config.yaml
encoder_arch: "tdnn"
model: "contrastive audio-text model"
dataset: "struck, bounced, scraped and rolled objects made by modal synthesis"
train_examples: 78125
gain_aug_db: 10
noise_aug: 0.002
n_mels: 64
hop_length: 160
input: "log_mel"
spec_augment: false
win_length: 512
tokenizer: "word"
vocab_size: 50
loss: "sigmoid"
embed_dim: 256
encoder_norm: "batchnorm"
encoder_activation: "silu"
encoder_depths: [16]
encoder_kernel_size: 5
encoder_stem: "single"
encoder_widths: [192]
text_encoder_causal: false
text_encoder_width: 128
text_encoder_layers: 6
text_encoder_norm: "layernorm"
text_encoder_norm_position: "post"
text_encoder_activation: "gelu"
text_encoder_mlp_ratio: 4
text_encoder_head_dim: 48
text_encoder_fused_qkv: false
text_encoder_bias: "none"
text_encoder_qk_norm: true
text_encoder_parallel_block: false
text_encoder_inner_norm: false
text_encoder_drop_path: 0.1
text_encoder_kv_group_size: 2
text_encoder_positions: "rope"
init: "torch_default"
residual_init: "none"
optimizer: "soap"
beta2: 0.999
lr: 0.0019
beta1: 0.9
shampoo_beta: 0.999
eps: 1e-08
precondition_frequency: 16
max_precond_dim: 512
one_sided: false
adamw_lr_other_params: 0.0014
steps: 9900
batch_size: 256
epochs: 32.4
lr_schedule: "step"
warmup_steps: 190
weight_decay: 0.3
adamw_weight_decay_other_params: 0.01
Rows from block 9 of the audio encoder of a small contrastive audio-text model, named by matrix and row number. Each number is 128 + 32 x the weight over its row's rms, rounded and kept within 0 to 255. All counts start at 0. Numbers have three digits each.
After each channel's rows are labels from the 100 clips, of 14848, where the channel reaches its highest value: "top examples" is what is common among them; "loudest" is the band of the loudest frequency at the time of the peak. Only what is clearly more common there than usual is listed. The data: struck, bounced, scraped and rolled objects made by modal synthesis. In brackets: how many of the 100.
# conv: pointwise conv (encoder.blocks.9.conv.weight, 192x192x1), inputs 0-95

conv.20:094129171150128169142052093117134060135112136167153122054133209116109190210169094187145151126121100168121103141155117157150141146067091127099128108102141162111143122084153148013094102143123139123068143139125115119059130149118094080164089160153099119125123126131127143163133128117102251094
top examples: string (85)
loudest: 250 to 500 Hz (44)

conv.38:097118130085151138099149134103111115128100164156148094128166123128113063110166115112113103119134108117138108107084139142083138120127125113200162121116091133113039177144138100131082084063077105172048154087146118076104163134153155099079112152084128141112122113199109127160167074129111155132
top examples: medium (96); membrane (95)
loudest: 250 to 500 Hz (49)

conv.39:156099146144150125133151148080170088105136116142171159083084157138170090184150137139124146151086112174122150172103154123125167122126123142089135115162078140149141150108134137160161106155116126109050078162104115121071135168122104132080132102108044078163086161132094103132126154122132131144
top examples: medium (65); plastic-like damping (47); shape: ring (39)
loudest: 250 to 500 Hz (48)

conv.13:123133149128123110111119136086177127078086067161114103198126146149206121131091128121156138163199204155119109119120126116064131147116164136108174135179114094091151128104136175113188162116177101102105135093133114104154085170076110136171099148118161087114189140112147109073117111117097088182
top examples: rubber-like damping (99)
loudest: 4000 to 8000 Hz (28)

conv.6:107183143115102121122182177131139094079139144128129104140122141157103124130143132125148118134174111124165099087103191133113192104138099168119095100134098062093133112145070123087116116101100070097076135127114169211075126130097111091120140150141107136116104135166103101146027145113144149145
top examples: muffled (low-pass) (100); hard striker (100)
loudest: 1000 to 2000 Hz (35)

conv.153:156126095154137068112113136162132185106095132119177151167054153114128192180141110102110132102066085175114168107117149163142075130116222121120150121087113179124160159108142126226089090079133108136161107179096165185147147128117067150117137089155090155170134155136158161095135086119188133102
top examples: clamped rod (99); small (65)
loudest: 500 to 1000 Hz (45)

conv.59:134172168148142117085138102147126065128140166127126133100100150109170106107155115075147116110144124113125139150096101123136173136044139090157061127104027180115141097116155152162190107161146136069127112116139143069145143147196095205134134104109078077123177154140119128119181132171168087082
top examples: one hit (44)
loudest: 4000 to 8000 Hz (38)

conv.141:113143201134144114112165127091099127135136115128121119136159131140159142121127141116133138095110101078103039065180050125127079051095146011126109140122121158164095145110103135109122142123088127126181125131200122160048081106136166052106078137115135068091135098083180150071147130071132151158
top examples: hard striker (98); repeated hits (52)
loudest: 1000 to 2000 Hz (35); 2000 to 4000 Hz (25)

conv.65:119127103143119090104139127085142140145115098171109179174035138129125095113117106074161120132148178148173141123184106103123126081106102108148120133108186156065045136102129139196133123110161090117157165199150179104063110130175165136188115104091109142104157122062186134101149091124128074071
top examples: membrane (99); small (83)
loudest: 500 to 1000 Hz (66)

conv.48:116093144141145111123119128141154097157097119136085140121134103110163130110118172116124129117079072163120114149115092090089169145095113118100104151142102075148185142152142148109202131104131115165121103142133179133087161104106104154076114148082000067128122151157134117080114153081108159194
top examples: string (48); material: steel (40); white noise (37)
loudest: 4000 to 8000 Hz (26)

conv.104:109116123135123112042148168124117158142107163158140127149164141169123055039175122112142087143107156086148110135114159147108186114179118142168159090160115140150148173156157105156109136135128147100108140131115129154152186138175154148110111115148155157180212134171093097117092091126130152093
top examples: one hit (44)
loudest: 4000 to 8000 Hz (41)

conv.106:082098101202141131123150146181157057141088107140058160113071149181128125147060131122106140109139151099078057128101151079143110140143109110039127115064113113144129136149103092124151093115110122132091115105088089157121135006128153138080145119116121088136111114153126173118127126138100168157
top examples: ceramic-like damping (76); small (73); action: scraping (49)
loudest: 500 to 1000 Hz (53)

conv.52:147165150122159130143151111148126086142131208118087082136195133143084115128104152133152135102049135150150172107139126102134167086086133132125093124147153128145192116212130104147141120141135114108174148135093151092138138125090139084136066134117119135105145149147135118083180114062087137137
top examples: hard striker (97)
loudest: 2000 to 4000 Hz (28); 1000 to 2000 Hz (26)

conv.16:153140158215165131042095156101085074152099120111140189137100143129028127131134091123112116127227131113103154121144180106150148168126146149148169120109115152153123122106138102110179115135078142108171144122112123115154123127111108065113125121162085141141131173092182109130091166145112128155
top examples: thin (high-pass) (99); hard striker (90); shape: clamped rod (33)
loudest: 2000 to 4000 Hz (39); 1000 to 2000 Hz (28)

conv.18:147086108142107144121138137146131116144108127154084152092084133115127168114168166117160154103123173129127086099131162135084095093096108104011082142079124092119156106130091074108142065150090172165103102101126124140096155192106112096119089124144178075142139109117159094107102143080071123172
top examples: rubber-like damping (100)
loudest: 4000 to 8000 Hz (26)

conv.101:091090181101116146136124077125102152089125170092130162081179156116121104153144132163197130052031136124096073112151086165161116114122047140141084160126158135187140153137102090080134171160096128144127116134102118126091107140095089115165069150152119094148124122133131127093132127149103186158
top examples: striker: soft (98); large (61); muffled (low-pass) (44)
loudest: 250 to 500 Hz (43)

conv.123:107159114184156085096137136173127158124099113127116176136154137145151132150156143145129139108183126000158157087124064145176083137127108119127137156128163186130133134089110145087116158107129122168165114144104138186122113142126083105117111107121066129172163154131120081139157131188113120162
top examples: striker: soft (100); muffled (low-pass) (47); membrane (34)
loudest: 250 to 500 Hz (50)

conv.94:128181090084119136109130155092136070110133092139144052064108097146130142135126084147124112119170123110135086139124085088120106143121123153064096173127111072180165131180146167169106138114137127136172100132111105125157121079097139160147136155062037138131113157121214163136028111130092109133
top examples: white noise (100)
loudest: 4000 to 8000 Hz (84)

conv.60:126089084155175107121145104066133152108088106187083134125149136105134089116158091152130161127140144091181142115159158140164175122057129126174151115108124145187124157140120174159120063122153092134128184187096156148073126115101143148128119091143033135076149149153133105102150114122153129115
top examples: membrane (61)
loudest: 500 to 1000 Hz (53)

conv.95:125102120121132140119183151115132118087137097121084118123116076177124078106084079150145126161155204133144092123125128142115251172112140080066140123130108180093132100152129146107123161081147091133116109098196126199129125083165115134136095102102142111111092130151118094123131112094137107053
top examples: muffled (low-pass) (100); hard striker (100)
loudest: 1000 to 2000 Hz (34)

conv.126:140121152135108141104145188119149167101113098154123151124068124113092147093144126146171132090101126070111115117091151125141113149133084075149045137123130069151160130144134124137157127151058128147116176143151156073153143098128149100178097173125072132115087144126113149114123158107209158161
top examples: medium (99); string (96); one hit (42)
loudest: 250 to 500 Hz (52)

conv.8:173108094175152127128106125115090138100122088112101195123093130099149148087132115106057172086152173076141160112161222115138125122133076102163154160075168142139146133109083109131106053092136172089155123145136165112129118105108125074114107115134111081156147172143209098053184102131125122173
top examples: hard striker (95); rolling (54); clipping (30)
loudest: 2000 to 4000 Hz (29)

conv.40:171072114153125065039110070120123121174135105132166197102100132108111148139110085142166082084124152087182129143163066175106136152095122063146079136119177152118113141136081142148100057125091133103091158130163130192170119171168096076088147126137127188144126118122122197084090112140122133105
top examples: medium (68); closed tube (45)
loudest: 250 to 500 Hz (42)

conv.103:211137141131100155107143067101074123083108112158168090091099127193130126106135123121187123136112093181119085109118136166105162067145104122075099147155157116132087141090069128148113105081058078088118134207117136194061123163142148119177155111141139098162137116154132178148072148132073147116
top examples: one hit (42); clipping (28); text has "clipped" (28)
loudest: 4000 to 8000 Hz (33)

conv.54:109139086214112099045178101117065120148093092103152160122180083131085118118098119129145120127137099075057127134096156138107083125090128097140142189072118126121128169097092152127108159095162121127127126133120166196095119122152079109087137133201156085182090115103124113105090100175111121140
top examples: striker: soft (99); rolling (58)
loudest: 500 to 1000 Hz (48)

conv.188:142097092117130105127138125143102086135077161128124119121085148149159105140095115100122152113061162097128130108140106104143081133152120140000079117116076023116151171190098132138075110125155111153059112139144115136103131101106118141081140117164098104155104114139115172127109105102105136150
top examples: one hit (55); glass-like damping (51)
loudest: 500 to 1000 Hz (45)

conv.108:173139143139150112136183115122111148153107138101114047144173155063091062108096114103174135144136108079088126111132014083062133115082135068146116096118124078115137154122092126096156141131071149154125072124123105121135138121120172112088123141128183093166122114107163105102172101095116090113
top examples: hard striker (100); thin (high-pass) (60); clipping (34)
loudest: 1000 to 2000 Hz (36)

conv.66:129103148167096088162104155140147162130140126111168110134101088116077139129151163079076132116148080157158104109128041223122136180120142127150109158051105132140117116154153168123212169126100109130146138146110146103082134105126089153170117137158193186140141124152106128095052076174117109119
top examples: striker: soft (75); thin (high-pass) (72); bouncing (47)
loudest: 500 to 1000 Hz (49)

conv.43:153116107151152085079134120116090101142096127156129123134141167112127088125142133101137129106039125054097036086099128106132108150123162093080064102137125131184079100136140191130103093120134094147158105121116139103130149178101131138113144085120115139123134142076147136121125146112144155132
top examples: scraping (66)
loudest: 1000 to 2000 Hz (25)

conv.35:130129106120133114113140139131112142107147141115110137115145133114087084102152186074100164110110104116097139144114197191161125145114104139143097099132140101136128130109122132150167096138120123120103082140106108138127142101122147137149152111126161064150105124128105076109186144111107100164
top examples: clipping (100); text has "clipped" (100); closed tube (30)
loudest: 500 to 1000 Hz (47)

conv.78:125203110148090109132091123109127101160131156132137148081110122129137127062188106138150127092125128255135107206143091110118146082166117067151161095151142111149128115104172149124084129134145125100104131171070147059095125122114118155141090118105070156181138184114148152094144120111120123085
top examples: white noise (84)
loudest: 4000 to 8000 Hz (65)

conv.111:137179156168120102163175113170137151105145127139120153124138126116142131130078122119192137099116144077184175102183082114108149115114090165146083127103125173162102126182095138133120123089148183155154117097100127189139122133133157090149135125126147127143124192182150111127167095101126115092
top examples: hard striker (100); muffled (low-pass) (98)
loudest: 1000 to 2000 Hz (42)

conv.165:163112113149107154046072146161101136143152178077099137105123131241127113109144156094124115151150132137113098153136088138112209082134093141128064094118059098110107114130097139129114109140091098074098152111157103092145104068162135127148150140177156097160131126107186104110076107135177183102
top examples: one hit (43); clipping (37); text has "clipped" (37)
loudest: 4000 to 8000 Hz (41)

conv.7:165078090187117137107094107129089096087103108143118132160126133139113130112108140132111151122168103112125146138155203144123148143069136175153187147148139158117120143122071093135129182130156122131110112148130088086086134050127139059148114163128165115098079167117134103064100140118123122120
top examples: clipping (95); text has "clipped" (95); rolling (53); steel-like damping (36)
loudest: 500 to 1000 Hz (51)